A small spectrogram autoencoder, trained from scratch.
Training: soap at rate 0.0027, 5900 steps, batches of 128.
Data: 39062 training examples, 19.3 epochs.
Rows from block 6 of the decoder of a small spectrogram autoencoder, named by matrix and row number. Rows with one number belong to one channel. Each number is 500 + 50 x the weight over its row's rms, rounded and kept within 0 to 999. All counts start at 0. Numbers have three digits each.
Before each channel's rows are labels from the 100 clips, of 14976, where the channel reaches its highest value: "top examples" is what is common among them. Only what is clearly more common there than usual is listed. The data: synthesised imitations of 52 everyday sounds, one a clip. In brackets: how many of the 100, against the usual share in percent.
# convs0: first 3x3 conv (decoder.decb.1.1.convs.0.weight, 64x64x3x3, each kernel summed), inputs 0-63
# convs1: second 3x3 conv (decoder.decb.1.1.convs.1.weight, 64x64x3x3, transposed, each kernel summed), outputs 0-63

top examples: signals (62 vs 11.6); siren (53 vs 1.9)
convs0.22:591455521538544550373499525510491538450501516577593472401539580539542541555548479600485435498484471514481462581491482572512507515466433480541519536509521534524480557566522553509491565422621523
convs1.22:473541577507442520582554489482463570484566444477432545523516455494481454452494510412514430454522502466527520531474427485397468425447605527504477497463523506395444448459462526500519523524356419

top examples: signals (47 vs 11.6); phone ringing (41 vs 2)
convs0.0:402491569524434590491479477520565556526527478580495447483489425505475468472514513535526411450515508634509467441509491600422509519432464504453495426452492484461566491542552398547508435487411485
convs1.0:461521470478530514501520489445428463499545495419531503521493534495389563451500474361512569495488504419397537500518438432551460524441566515548452582575525541489448486469479597446535550581454459

top examples: signals (98 vs 11.6); phone ringing (75 vs 2)
convs0.18:535580598496503481534508483532497569514460581505540418438634486403460448513506471500526485542512481526541476514461533459524553532464534479538476469515469462535374496427536513526654524549428459
convs1.18:440525489494555485443467508573473432455506394464500576535430522562518561521498491439562435446503537472490537473588501457511410412462587518485515587429476427447609565493455499441480477530550478

top examples: signals (61 vs 11.6); siren (30 vs 1.9); laser zap (27 vs 1.8)
convs0.54:430530597494450523467588473471556547536467471497537423443510587533453566507438522529523525520495443572485557494607488570550492474430435483535471532536489614427534509583485550584461467506474570
convs1.54:568518444596456522548379525524489472494490455547484577479550461543495461470503528463568489464525453527552391515409542495429606541433503527457565482490553389538502531458584465469497554508444472

top examples: animals (60 vs 15.2); meowing (34 vs 1.8)
convs0.62:395526507416442502458489375522456449500466556433492516453490495482473482566523516475531429515465501545494403415529540521509429584507514538473499435470489465527530521586492454430511337446473509
convs1.62:494474485531495522467465594521504527481507497491502619520466464419466555374616420522481567450429498420477534567435465434561490459523506488445487574497507560429515572543490513543498576493419487

top examples: laser zap (100 vs 1.8); machines and effects (100 vs 21.6)
convs0.24:474542524500452484392471499500477512499500531495461483507575490543499493571371484460552532489490420543487539478475525541565437448587481607584497481437539632451490536525548437533513494540606432
convs1.24:524408502441516468524592492450516512523463518541453422469441544504558481424515544549443472620470543505476501530510468573465528587470515438483551499585446424512479343457461517427458469466503467

top examples: bird chirping (56 vs 1.8); animals (56 vs 15.2)
convs0.46:471464464423517524505447547439458456394536521506460479474475552381595566495518639514535517437536530501502555492483549571529445495600542472414524470574490490494486576479486573410476481492483508
convs1.46:555525484582538500424495495550489516562490495478476556520529514486508451487467351421478511557425456441514338445424430387516526490459590483517477520456491505492503470532491485565543550552499462

top examples: animals (50 vs 15.2); meowing (30 vs 1.8)
convs0.4:497539471457523490480428520498486504480484457555483629444455508476559493539527496532422411513479420497569423440504548498448439524505541485466505460514557494344544460534496478450406362528494513
convs1.4:475427491536561478545655500489550507507535530502502380481548558468499513473433541527495539523455567515435550495513426527551613563485423502534492454485419556594440462535536458533485497534547569

top examples: phone ringing (68 vs 2); signals (68 vs 11.6)
convs0.27:525498438560560440494478503472521497530553488564500531565469386484487433499486453484485485412452531484552477549448487405496493489591485495484477541536583406566499505483679474565501405503492501
convs1.27:457491536448423532517516457557460504478434525498450498515507481512519557457510520508489519629583581541471544457558471560499478572551468458506496472394388569511486514483358540386502548504499455

top examples: nature (37 vs 13.4); water drop (36 vs 1.9)
convs0.40:438514602514474495481503554452595509506494473505481458425457530507469522487497560477578474484437327561553427468526479574477463480453484529456475474497541514376573486512501594485417456456472501
convs1.40:493504409458528482483510394499402481508530549517546512442573457510526463503510470480431577553510522511515605555532495475470463561554523501584517408491481461472388408464522392528558482563577478

top examples: laser zap (80 vs 1.8); machines and effects (80 vs 21.6)
convs0.23:540537565493557544488491599475495501516407477504536506469509448458521403509561498479543641624486466547548569512478481517415398520444606514503494483510456598461569514516532527518532456496471483
convs1.23:486444434479458520523533461506471499467547533492452500443434470506479578515477473535416419427524604421423421537641504421561607500485429504474508502476576446559469503473472494431482545491468518

top examples: signals (93 vs 11.6); siren (84 vs 1.9)
convs0.48:451531504379487526534444523564457466473484531513494567523422476431587415461594526519502546417436473417517485519489528467493464551506564512505465606628460517533434560544466463483564494487552468
convs1.48:564460497595492443500493460453541530473509520442475461557535496577461458499414461376510431641551513529458448488572423514563540447473512436488555434422534525492589472467546536496469497488464542

top examples: laser zap (58 vs 1.8); siren (25 vs 1.9)
convs0.43:519488489560543478463554551486427519519540481489557480469568524547571469507420471567534554533467530474467514545493610534561582480564535499484492533513440482566500513651478485471550559355580488
convs1.43:499424505472507468450491566534449475496557543476341474531356448520472519515589503392438506541522416500535471508459504501454454582449544465590465493456507533447485476488507523472515524564414476

top examples: laser zap (47 vs 1.8); water drop (30 vs 1.9)
convs0.16:452533578476548413537571436486558502507493483532446407474493549493482518406520577530567531476522402458462438603425473536492488494551614517577554503493550520462473478482450564540404516473492453
convs1.16:466448444526487457510544542397426512452432487460464574545483440441533474618465428485428518556453540504462489488542490501450610437509418520503425477419443415519524518476451505412487454558518514

top examples: signals (63 vs 11.6); phone ringing (49 vs 2)
convs0.7:520522461461500496469397464403469512469460582531535549459564536471521445589456524455597574478459572503536483479515536505470366495457472473547572546528490535555466523512422549442600513578457522
convs1.7:462490475545521566456603533639447465478516473491488489447473465455435563477522477556411470490532413531404491523432526411532558513564546545485473477507474456477532458495532470453437521412568400

top examples: signals (37 vs 11.6); phone ringing (35 vs 2)
convs0.3:541537484539539575581503509585494448551492511583512509517538491470498491493477495544573524513511493515380582521497531681496509582495538491471484553465463549541569522555511497593493534435397454
convs1.3:409472559488483432366482520504546516435428538467419477498459493454508480529530480565440457523454505556569406507537477476491534472560419493502487464569517506471477508479480429384459477641520542

top examples: signals (43 vs 11.6); phone ringing (29 vs 2)
convs0.25:513512527460462497550442550521541511578506521518521486517515492517599526503569521600515456473521554468502553601501599537536484539483423458525531436575496564526534522676461392565491489494452504
convs1.25:496555564572504486497574458462445491474472496466466578496527515532413469498439572395523446517441514492467391516533454469533398533488536557438509578405522469529517582434591563531519476529567530

top examples: laser zap (56 vs 1.8); siren (44 vs 1.9)
convs0.35:518512427466548492541487521486453386540478511518503531565518359335464484493537458473486492551479578484453499529480484464513477572498584576583509498546490584574502536551427464460486518485516435
convs1.35:489496633491469484552581435557497573481475510536587429512579519503540480520397524508509608447510434490581536508538516604490459462531510436396529511450545451473523480519486502453507504571490414

top examples: mains hum (37 vs 12.9)
convs0.55:390557531473480572458475491429526491449490497507480416575447535528447449492475550472536535427524592506436458488467494538525509525522472451526646601532451423459424541573508568478503550568506516
convs1.55:510451548539491435509474487560457545556461528472531581472562514478574531455524462499483485617494448537569564507599509495505500479483555490465386466411527507590595507430449501461524466370489463

top examples: signals (79 vs 11.6); siren (66 vs 1.9)
convs0.61:463464366545577486452502501610465478517464495476553504500496455459440497466524528526565532444521537481477469532433463472490517612507526542561516548544627588555519539595474481489446541468399465
convs1.61:516512558476507521529540520387506553540546489488512500479447523529538504542449493478393516494442398460478495534555550447505429365441490501484529485434366444480463504493513577558562558522590561

top examples: signals (88 vs 11.6); phone ringing (45 vs 2)
convs0.20:378450514514506555490392554434430500520554469476449450396481472466453457543478477566611533427484527529486450458537540515498448441448468423477558427519483522553487483571541550549545448528515575
convs1.20:560512473470509491480558420520536464544482440495650470579505514556522567416490478480361499533530404461530461458499497499415550537502510588516463547502542431486493469433469494463469425452523420

top examples: phone ringing (58 vs 2); signals (58 vs 11.6)
convs0.50:396546538533512558356483442447542512435509492503514450471568584494410490511397558377544538441473462490463475486514492573484546508486534497478512561462461413460471470463463574437471550498509511
convs1.50:555486489441512515492455442518444569552534485511531407491423458565543550451619430553418426478509597516549574513510499492497398469521461529522490414558483567473542546492496439610497470542499519

top examples: signals (80 vs 11.6); siren (53 vs 1.9); phone ringing (26 vs 2)
convs0.6:440522548511487443504508438510446534500419503510501525494535524399388480346523482484469502548465541468590450509471436502505505524447498508568496505410508558421498571543486568540575478503603577
convs1.6:555453461533466544506462585542460538497479502446536510498484435552553492572487467542575453501536470486435476525605529541505523462450558542387498506559468447518553501557579405540417486481352465

top examples: signals (70 vs 11.6); phone ringing (62 vs 2)
convs0.2:393491451551520456570565537492477528496592509582448543555536505453573428457529465481460526435500495486522464497463614516517502497543465552421437559465519448543475497537516562450556541500343464
convs1.2:520472480371493476392469487506502471464398494434534428416507459540428525521476515510474439602440485495528508500575417482499534555458511431584539491562440518462466494502498396526401498472522551

top examples: crying baby (32 vs 1.8); phone ringing (29 vs 2)
convs0.39:539483459496510571489477503493505522573513494405484564587489407524539481491505525482491551515511544405530505493519503408530456509659417611573519511546493559480457566425475449462457573506565493
convs1.39:495561572490470551512499489478491422370443484591572408397504611495471567507499521518489502449484502500528514488519538601458459525486596474475506510476605450541534459470508553547519468575437549

top examples: fly buzzing (27 vs 1.9); water drop (26 vs 1.9)
convs0.58:489478570447485538514494503492560527524353474553499474548474508483512523522529483417477441491438506486492484477472392500628439584484435551562502480479522546402550502466458522467378450458500412
convs1.58:488500526469554461492452507545481410528586493507608441464548495502482511417506442520506494379527427474427510498464638518417518394445468517514521559520519507589440488537535563466539530510523569

top examples: bird chirping (70 vs 1.8); animals (70 vs 15.2)
convs0.11:568505500517511476484393462554528536534415504546492459481529484407502453528544436447516557532490409502533494455553452562595450443510486523411471592560570455424481497427529618522534454451470482
convs1.11:455431468485504476547640549438437470480561532417479559586475552561465521496531557510526489525469541525470469541417597468458546570516459491574490411486412489483497516541499452583556490549537577

top examples: laser zap (78 vs 1.8); machines and effects (78 vs 21.6)
convs0.33:374537590481511423402478514423572481467491562560475423505476540495462637516502502510448449473421416569503566498496494565525499461506485484582479456475457526417487499534466564492453514468456541
convs1.33:505457447517507565505453500495349525528443459476507588514569493561483373500512470465516489545490545460481329514592543502551519481492528488471523563477561393469514549480541474546479495542478478

top examples: mains hum (39 vs 12.9)
convs0.9:459519533444529461481486476361459546476503472453511531515493519568525488471497569488582529517514520539450501509508487536517483474591535511499753464518526491503486538562473486413467505485514439
convs1.9:595561469549472479560550489504584505482448513579570405455498510512491510526519370527480518590483463509552510521510465506534569524508415500541329476412503533447437474556539481532466514517482509

top examples: coin spinning (39 vs 1.8); phone ringing (32 vs 2)
convs0.8:496522584505533568582479495447424472530499518586525513510479466543554545525534444497566463477513554507579514563459566559500562617483428525544530481485460505580456514652528534527446546498582440
convs1.8:501471491473418488425538498511551507486486462476477461489459567433407428458470575526472500514442525478342451426521494512464501397479402433424499476563457546414484502490503474521516506478399564

top examples: signals (46 vs 11.6); animals (40 vs 15.2); siren (25 vs 1.9)
convs0.42:457479531505531408444466564424650448455539468494515576503510555491518578418470552522474478476442472479497534498425544427515444528596456437536492434518506494352513473455510507441473499494506543
convs1.42:555491499499499532495426478605307567504493526516481522597548498519488446574597464455575459491448515487492454484493429526498566473500522546464522595507502521556508576584511534566496487484492457